From a checkpoint of a small image captioner.
Model: 32-pixel images, encoder arch poolformer, encoder norm layernorm, encoder activation gelu, encoder moe top_k, encoder patch size [2, 2], encoder depths [2, 4, 4], decoder width 384, decoder layers 6.
Training: muon at rate 0.0018, 4100 steps, batches of 192.
Data: trained on patchworks of several textures, 145000 training examples, 5.4 epochs.
Rows from expert 33 of block 5 of the image encoder, named by matrix and row number. Rows with one number belong to one neuron. Each number is 128 + 32 x the weight over its row's rms, rounded and kept within 0 to 255. All counts start at 0. Numbers have three digits each. After the name is the row's rms in percent of the matrix's.
# up: expert up (encoder.blocks.5.mlp.up, 64x64x128), inputs 64-127
# down: expert down (encoder.blocks.5.mlp.down, 64x128x64, transposed), outputs 64-127
up.0 098:094102120177108100113140103133143134101113096138097135116133141153105139070098159094170144124058160125121119124096072137148201111174122085162140153143122120163115143135133155148125109139097159
down.0 102:105144133165172140178144161086113111120083117070136193151152109101115149151155152084084094112213049078145137108147100120121081180081144179143149152103122176134146124160103116148074142148106106
up.1 087:114144174158059103059156129153138102087120070154158089147120140146178173181111133077112063136178159131088050136073151122150170139166138086179092123070140125174111132125087135149107132181138124
down.1 091:115139069148181100128187149050184117101134104171136155155138128212098083177147070074094108129141120114106157126144146179205154099126142105100096136149040078145133110110080126133152136133161099
up.2 103:105072146144110156183157104071098152139150183118139130078139088120153152134142144158146093081131124193067180095101090109061144165156127089110097128101133061139140135151123093168147137100162141
down.2 086:132076105099117129116104106189132126123107144127138197124102121119152187092079109192139195150136119157117166110143127166069103157155178077131114130091121087108165116137119149109161056140123143
up.3 085:111114184130093089155148125161119184096150092132172114141125166085117109206172096120095088107093113133148163142170197156032112102100140125094178183133060142092104066116083111150155124099182109
down.3 084:155152107159120140097069086140142146136138141068100115181146113108114116049146135125169132139088110168168132121109163138180110078140096081151089137118184075133167056064158163129096070156126168
up.4 088:158112186153073132112064177128117146176136107172162112117158167211094114133080065150086096122098112155064166152119134113118116172118133145124119134129150129180137089155109138128095097119104166
down.4 096:076163110205120141133142132102091144105152143143102118140087129151171111147067175139172096170097090123112092075142130121130138107112210144083088081110088164118112134181101159084142157111145140
up.5 115:120109131159087173130111162140104068155057066074122159106173172125122145162137103155115142138175104086090099148161114133202143154127196147175134090122130109109132147118180161080136084127175105
down.5 117:090122104190133152121076109103127112074136166154117083107080138141129177140145131123179121131101102165141099139096160113097113136129166184130109112118170120144170127141103180081159092136189109
up.6 122:120078101147164075112138125095203106098181130134185133113112086095122125149128154152182080123085110187130158130145183108101085127146127103153075157077132124157167126097113105130126136153168143
down.6 127:086068127173078095142080150140174140116148158093079121121152144124126155144118143181182116132031127107106129137105159139174114122141190099126097180129123075139162155168167133132117155140148110
up.7 092:126092070116087112086138102168153161142151146193108130139152085129131114140127081139162083120130158217100117118132102152109171094084124091183165099153089105099165165136122104084115183163128134
down.7 092:100149142146135189133135093176096146070097146141149155098101189131132192134115136158146124097102108135062173161146092095149108152151142169069066108164124110084133118109152179149128083111138171
up.8 099:132108115115107132133160033112121139096093127131124143151120105107175112190087134066162115171165143154097164129103101143154144166112140156169145125174106152091108141143023088106132105177069080
down.8 098:078153220065127101138125122160093099073099127089123113146139198143098134135121123120028140134089144151102148156104068075151148095089087120077079090152104140152098156136159125133150143103194119
up.9 085:123124102165111071111184099138085114152106130111106117142164102147144145157144112080115192057117143154155162097043099112111102125138118129110117166099119142053165138175162074142108169130119131
down.9 075:097124193142136079172134149187115144090141159135146100101113102114138166113091133159110061159155102105122108167167099103102110156072060137133130192181054118131152088114142151134157108105159169
up.10 106:125172135155147149130137150127124110080110111143126167125156130114187128147112102082138096167192162093165089142125193075135113115134118169190137118120150144141077133161100100168092106143130114
down.10 092:099141151142160057139144163171138052124095069086150099180177187148112152186140152152106139109167119125081153107145140084195085167090103097082139116161153135098078139136119121155144143114111076
up.11 108:081145191114133119166119087153112143108120166156142108211047107180129085086046126145123125041074107158080137122167100133103106101109112094138099148170142118082121073153146161131153195093160151
down.11 113:125139103110153157078195175144144137151199116118113035127137132128141088144127156152125080143125153119140124191138059135076087135122160161043161107126141198155133125090101120181110130133137176
up.12 104:111141112114143079108160117112147138155071096144127103179099134147142146174172103092139130144068139121149171124079096090106052061153141159165157112133098142111129180112100126153044162071098133
down.12 089:174161162085121157065142108117133088136158094121134113146108095167114139149099161148126087114169113123089136192091158173220087078074133156103144146124142095184173150164161104170123130139141154
up.13 106:111096102122194110130158115128174131159086093129118138171063165085174104148101095101184128158061121141183201177130093134132160115121114188176109152098042097080169127140127139125142084079151110
down.13 103:108122149097120111124125111170099154118118106029123079130153175109195113150171114107047110205150111125159133143175106158123095147125186146164111139097169121134151158118133093089109157135090103
up.14 096:147134072151183066113152143169097088150153173154175140108042097113177097154121112140115186120117129147152111137114148137152162153157135108135118172085166089096124167128180123130097096093075143
down.14 103:161192126115129168136131100178109064144088081119153143122201115108167149088120144107098139149114185095153164109166156151110151128134109136136166138127141138104100182095092081109110126160111134
up.15 092:164140145131138133053154152093175105162183127137146058088107162115106110172093066110157185179129116118180164123117124123115164085138145126167172103094168165126116111120136174124128107100116108
down.15 096:093099078123115142114132157146135150144103078109101142194121053115142156143189184146170110153182158077161103134118154084182156098142125176123127140113151082119150146157149141099103155216127131
up.16 089:153115151094113129107149147117171081143110174153147111164103124112165144149119137180135149160138158143152145152134153091129068112157164160127118120094100113132083110174131102089070185160150084
down.16 082:116116148124098153178110095078108145093124113164103126169127129092160118101146176098143120108111083126116098170106143140147201125121088103100168143147119045117165170127157118088151121134097127
up.17 106:131128101143141134120127090069212114123119083145120118126137119099120093095132118091133137104150175064170192217128147191155160114094149113070160133148094176173118128132128148107121139177162110
down.17 104:162170102128125115162148141184092151181110127096087171115090175084132148157128115158138056127142061103133103146224078119137176145148117180105175085128112104084143179115152058146107098124122145
up.18 101:136111181100115140108095130123147124129100187118138120193190158157080120132090122146054105141120152071114131174149101070108031128147140120117083158156083139090159121093137146162086091121050171
down.18 099:143171161146153143147111105081149155127185138117117092123059100122139109144139146122182137059127086152085077080148186173063169126178148128080147097096118089123132125159122101134076130086124094
up.19 110:159178072089094098086131172071091154139112086099168117077104087066110142121135112117089122121190112121168120166140194149183165159090154083159168174089101154113158138135120124117127081185158091
down.19 103:069114176092160107080113101136124105148158141113109073143182119146090138114088160103190173126113070132161102162173075112054107112162148160100183132101134132130124151134100108134125128122103143
up.20 088:139138071157086078117129125117148165137140145112088131080121154127124086103165140099183090123160152154118129059181131150078182103119142144121173120144061120106127156114107096149108079190129155
down.20 088:093148160135144162171182121099154135142196075124180144163126109114144165095156114107092145110119074115102134148136162070196065148102094112112133108136197129165164146161126171139139150077114053
up.21 097:091107131126139102151192104105139126109126149165191170160148112180133148063121126090081104125031169114129099153119090096156165120103123135110129130137148094131138104131109102138102199104073121
down.21 100:136192169084126170090123091165094118152146124168128113169078093158132052147068118133124077114191106115186162109084112135075091089153132090102090106147119140098158158107118172100134170123115161
up.22 100:097096114129115079141127163108125146114114049069094102139144144180089123062111135081134192204083132175066094138109134156219153157137195103091158156124137126136079156180126158114161093088117148
down.22 107:139146157148153164133134147120180113143176169156183145099155143147110084163072068124101075122123125058168183163176180095165086092129134093158101142134110140121145125104184156189123129134113136
up.23 092:121149087177127124179116121114138132139168167126144132096127113100148116166073120069172090148123128122198166139144120154137074123167089132157131118124145195085106141118086119140097114159122137
down.23 095:117153117117136118112148172143123141136072126163084175160157125105055202136165116120106125144141124060126097143086095130144085094088152184085115094089113134151046136128197145210158162154148093
up.24 086:145163123142135176154105095175155127172096203116158100164120052124158101118121126100126104136067205128080119159054047148057133131162111154120157154137101140084140150095053103121091101127109163
down.24 088:150142133073123088149179153145071046198136083138085108120088180127159128103131171103101153117165102140142127145134155165135067148062095143047135141141157126113096121154141199132125143118150130
up.25 100:102058143138067107141123202114148154113125139131139107182157122158157116103122129152147175091090184078110150159101048122196089119098101079075166107169081117151139137149138108139157180161103141
down.25 109:104224125139166129100083077125121097128113107126112164134161083155115157177114159122121083104144150115163075122144165108123094137140140165126152124083176094156096086136174161156118094122097110
up.26 096:192130111089181140095086134137138098156177114158124097124081155078125143134112103118100148192103148148191197120161079188121143114134175131195081179098110179091137159135112143131081185086075125
down.26 102:154115121106171116126113125149138149184067172079071140075131173091185085115165147143104112158145163050125124157169152081185135141154080159147144127126135123146139110163110112092131168119184100
up.27 113:161147108060184169110152160140138116181141178177182107083161113114149116069169100138118107135136179069121075129115137132096167094182129150171132113126125167119115191079151126102095112169060061
down.27 095:116085120113114079081141145144049121160070132107102112081235159089110106108142115149134132126116185073140144126125077137152097135132099116144126121077148095113141087112108081140111131152083174
up.28 092:125116159141182218142167081121115104118152144219175153069139120151095102126144110114122096073126148080163108125184150157116150131146198141100132049053087219185099113102113128132136126100149103
down.28 083:091120117155169125118098155153147127167094174137119119118222080151152105110163093136192150148164097135149153114120056150158144102109155104166167181118217121126137159180174158130168184164077173
up.29 069:155147136127148126141084134143139095095165183086087161148156165119131145234157138123090089094125148131123168106138136103081133091120130156093140045092120113114146108131158115076149174155121083
down.29 080:172140165081145133113122191143146112141100129183148123171129121140132161128131148187113118090086185136153101127082160146087167152081147132091159113171150127199127159067178152142089159168140159
up.30 100:109151139077165134064099118102148075180119100152153193175142145207102131108113110120072137090110078119124147101127167089053031126138103137123098129158153091125136154141122135156042109103162127
down.30 109:125120099137122152146104111102126161130138185139134091118131089053103068156127127105188160082126111172125133106129087186171110151125096123145116169117151124156205118163106079126149170122103131
up.31 116:152120130131121191094124146156103099187093110146102148119169164129105151180167140149072144119182102073102134096177142136146172157119118154110120075131104129113090060109082162097145109100124121
down.31 108:093130083150126132088088121097180147153136190142139116053133086171108146095120147190154160106116108157113122191147113128085151099151151104181131092143096128109199144190139164116169107162163117
up.32 108:120178149133108092102114182186110145099118144110123192093188127135140131167110066136041160173097157146191122101122167116081138099127182122161083131151078139092176156178125114145148132121072099
down.32 125:119135128115087157149154095108149157114150117097162017104094169142132102070100174184202097088083117181082109155161134145132136128155087127108193113135140134126153131148094125120173142102143201
up.33 110:119120090146076133142108150055105157090161077070155130138158112112112118128153123115125130220140123142141104113063167209169151174099125126156112100133138138134162199202134141091100127086116138
down.33 118:136149093164139095094104125125181208121106136130074118129133095134147130146119090134192118073094112146154154160143121101156171049062098093104151073148042185173137066133095146163190083084102159
up.34 111:152141101097156154169074126085169184099120142120126175147167114107198174090084082111142153156099167116115095157138164132109152103152201184119125160117123185165150137161097158116157096114106158
down.34 102:148161142111122080132133101111083076184158165143113094178110138117152064116180116093112120128102129103119174110146181122152173139116095112114102087133140103158112114113148090095141190127102158
up.35 095:115106156132112126190106119137124189086156143151084188139091064106151111106159151088177082140122106126091105074073088161161110090139183157175156088087144148107115095188171105151091114096149064
down.35 090:120167088079123140119167151155176072131122124183158122135118169102117122127118122107074150136086171133122140101173190163180154133069058127146088132117120077179147161073079151166149137139086184
up.36 101:105100149131125109172139129098103145108172214120156161137134063082174128105166093171143066089118104151168162155106168175114146140113148076142122142069107122112124103147066132157128103141178171
down.36 089:120108115168114155179082131142140115150103134094118139139136123141081187071097104145138173151081159210071109134141054201109174113130144121107091180124148098176166147150108115104142154172162083
up.37 111:117109180128050101105113088128124155109104151086140104129151130161087112110164125140130182112086118113133122124123117177159128123129096077206124157189094069143111104109125148121158171127142156
down.37 119:141195106104150173140143121134147117030153154139119103125092151148127178139102114079190096138158160147096171115144105084075100148137118135073141101141175148101159121124165157203119098128084166
up.38 103:131109165105108155094105145168116122176075192124113079123112167233125146079154136133137125059172082152133153099132132096058097166111156165134095141122145135138121097089148113121100120125121146
down.38 097:049097097097096066128084105111122140091190134128166121194081071092128110074133157172166188081109147151118089127063180149125148176120066163092110085156103126131209135135148151151109109135120165
up.39 074:105146106123133135101105168153091188099077042107075113077138111105079130207110173121122121165135131092154118058144145170106172114129169188131163113125135154070124082192112168102111075115121128
down.39 068:113062108151125133125097119093134116145112166120142066109160157117127148113072107167149127119149124153162114152087146113173113122165098094083127150173142108153155187109143117130180192148112170
up.40 095:132138187118122140122168132165186118126140131112146156171150107099119103156125200155126128112162135081125083118148179096087089155097141074087156149092106091146138124155173132186142075105133130
down.40 110:125116139156099095181094144102134174106100118123107106154153108102074120193190115135144143119119100243137151150114103123114125126083079158140087161173157122120175163129126093112125163140146152
up.41 096:061151125164079092149177184096114099120129109157134178128111115174152163181121110129106127115155134107130054097124158139168123123057074084154151109146162138089149114159164177159069161135119068
down.41 092:130159100109122127096115132220123100191076131133177154113188071070097068118133121141106123135097151166119145125113086119117153128167144138110169179129157148144150162092102113156114132193137149
up.42 104:136070082083174150173160146154158119120110171105115088113151117061109082157122174172174109152114113188097090149123120141106149107116178107085121111099174092119129113129113120124159074175103116
down.42 085:025117104147043109093176182130157160087155106132156206119147134132097193160111099122111157162175157104121203148162184083107161121089110164148089126127100110134108130127147112111089091142195106
up.43 095:093106153191121165115142177149104115143148135114089164116120109155139139152118143169183172103137110163073119104134113134084133195122127083133109056081131115128204121127070112092132117144135155
down.43 098:135143094077150140082067056157132151142079156094097152093118125082141147103142138145142096167117161137155140183162165130132134180132162206137126219123061137090108101103178128117143150162170108
up.44 097:130100161118155104163091143163094147151109195148149096143108128131160109116093130169092153141097194088148219143136072179134109132169156126117127136167082074089125107166104082089102149148080180
down.44 108:160184155087149077162153116189071105176084132135123144128127140151128119178132156095122133101103150101145084117100120074024112126168114109127153114140121099152087076103145148129124111080116171
up.45 102:131153098088092167092102115108119125117135102114160100135115140183140142041164085106111148155084087123148153158081070167185159063085155093142107157119188098101137152137122130142164159127117093
down.45 108:151124133127154130100160141121160126094064069090106103148142172179167094190166145129124121119129106170125156095179141092092109122140195126071089096157100166115124151147139127116121118117124184
up.46 088:119148145107148126199099092159130130133117171131147107176179118169134115134119098097194152050098132084143126171103141117134148087128146098072126128147125122151141150096138077160121132118048111
down.46 095:130153115140144106172179123114129079157143081129149106081166142092133134111135195155108117134158122206146142120096106124106097187147077101158154131173120144120150079157170102149113139116138158
up.47 115:071138121089113121183095173121129095100125116097152110135120143113163075123124159134040133080166109139147127124102148170040066127079133112049103166134103111096126122115171184191129132126078083
down.47 123:069112129118115074155105145136096167157141097143153132179131101166096163123123180101105105148093084189126081106139121128142165178103067110145098186085133140185140130062119152142124234103118141
up.48 095:103127100094134117123118116133157094120176116157170138193129099170131112040137169051115168193098151108106089128157095126124120176144134075163120090127130135133058109082142091083114124085125124
down.48 104:125186175110135134101127134154121139197148162163152177088153135097104063174091039138099135107148150074105190110134113129142129124151091104101124125151081112062158168102076094171114124124054173
up.49 104:080129130188127106152184107116139203132107173068098117156103133136113097193101103148145138064074147091113127133102075149161143094101125114141127160211127156112155140168127099132112080116135122
down.49 108:126123125094180147120165098127142087103091099125116142179147152114123148099138147071074082162128115191189134128140184127112128196078103246117149152086116140172108089091143112118153137173115142
up.50 110:126075110100137101164154162116125138099126108113098140151168134085145101135152126153135118106089091161158168122185191109072088143129120123089118132100044120125144121127139115096141140133114056
down.50 120:133131182166107109110124135179163128145128097096134098096111119119080164148133162079121102205064169128154090153083126109111149116149126091103114193138136165185113123129181155111110095126124102
up.51 105:115144110150083085120157195154105142108099121110122168183164147113087131140118150105158133189079165128108066090156202123141135060094108136124093181123163121086136204102112098176099177118122088
down.51 091:122112193104119136116116144100126140100141130106192133147073132092141072052115087143152143129116164129174152135057124122133143133084098145144106110112096119100154132146101099086135082153062161
up.52 118:164038159107143119145134130144132120116137079098126151144124113087132132055132162072138136149181137104095165133134132123224122150118133117154175139138122113155095096119160164155177110151065162
down.52 124:116193132163178121141171175157148164092178122140101153141156121118124077095141077113168086115083126099170131100115177125156243119129130060113121094133123138118105125123116127129099059120114094
up.53 084:120102161107086157100159130145125142092097106110174169109093093110105123126087090175101143099096114142139072140107126139195073165177166111133078141100111095046097063145140164122133121097206117
down.53 082:099142135174151172117155101181101080125120100109105166063098117136174155099182118084180113087112080152153139056098097117131114085133176147128073120089081119113137156113135171131134113025147187
up.54 098:116116126115106151116157141102108114171096134106151104066133132164126153132114157114117151150188092150123106106124125088177081185152134062101123105106185145148144093059113135134100149187161099
down.54 089:084103129141148130144100086175112162131119149150125138072134107129148093136136073152149117125103108117131113128142216188103144134075170112108119120134155119129167111106070084124108123129156173
up.55 090:145144149112094171084136153079105103152182097134141098141165070128096098190151132130141095165119177142201111147135108188128180093154149130132138080146089123187130137114125077068111159077152140
down.55 081:105114120147160042120137109147108167183113109144105151102088114142154163129168156130089131076158112144115104137189132127185147147038122114126134131177086127154154171159113115206165124145101099
up.56 116:148132130144113157116105160176074119123057093116162052063138137127141104180192144099146118131161169144089114133129082081111191115178122097060115129120137128113127131141143164186090078104137118
down.56 104:160075125151111154103129112147076101209125118038141147115145104113105152091142176168086208128124106178139107142174094103126107209159169197135101146084082106102139125151119113091133155129122130
up.57 092:118094139191101149128142135179140091167152155159163132110091078110138073061122088149109145148086155162065107145064136159141156136140105138114166103114171127153104142091110148117145125134183124
down.57 090:162152143063170131139189137151150073134084062181121086147132151113131117106163172083084165184168147113133135159127051150111109099137155109118100140104157220136091137141133152165079124151145126
up.58 096:129134092181117201115167143100154130107136178072104102182122142136121134129082141224147104154158155209100098156137124103103087139173136132130097167132106124164123152129136127129127136178153115
down.58 076:097142119166142106115121071072144169106116137153117132097121145098118164091161036113181123111141126101091146063084094157190192159071184139137133162177128133156141099159137086145151128105189105
up.59 102:108126120090132162094064088095188150153163105129180175144176103107112078102103126064173153098085213112139099097128160149123152133135177092131163121180170185147109163124154142135086151159164135
down.59 101:136133084191172145153163150111127117149142151128125082116132119119108127145131104117167112090239078169082125141179128111135109170095072126152103149123094172100181126099093102083168121113107096
up.60 107:133105105181166150160102095133123148138125135150077130140084113119133151066091112134107116160073111227154142145117130103099094199135144124229146127089140153112173092146132165045190172161119133
down.60 115:106096140089156207119142099143107146123116189102117189081105147109211149134101089152099155191145112023180142125116077114134123110173178166147062151099121126132104136167115094156093129055136111
up.61 113:108103139182102177113107145172170094154148129149114154066111111121117123072100109200151090111142062187101116117122175106074150135175169157164149133115192128070157116148165168108174081125155070
down.61 113:096096070127111151117160132137121208131149123081086141083107172135129154118192100155100112123123159062105130110180164119148186109135167155130057116035115086176134140152083095150112179121184066
up.62 103:120081102070123094071070107147132145167120106145129108156148146119117121093129150140138163130090116130157096106102147116187177144136114104162127113185117135123084166125158140144109121113115170
down.62 103:124098145067195136096146091088149175106194145127173152146113083101116097163120083096152145099173148092159138123178202143144127140107095138112181118113122164091120127097143076108139093116172136
up.63 085:136150159097150130073158144175099150089144112111066138099153136100132084143099183127043165145116156136091168138135084123185127136175144105114127081177120150134120082159102078143078113169147077
down.63 101:113146125123127087107104136119124119124147152108156181129132097167106162084098115089117115132174157121226119036172173168060122143146093151103156137122111117112199117086154156074083117071045109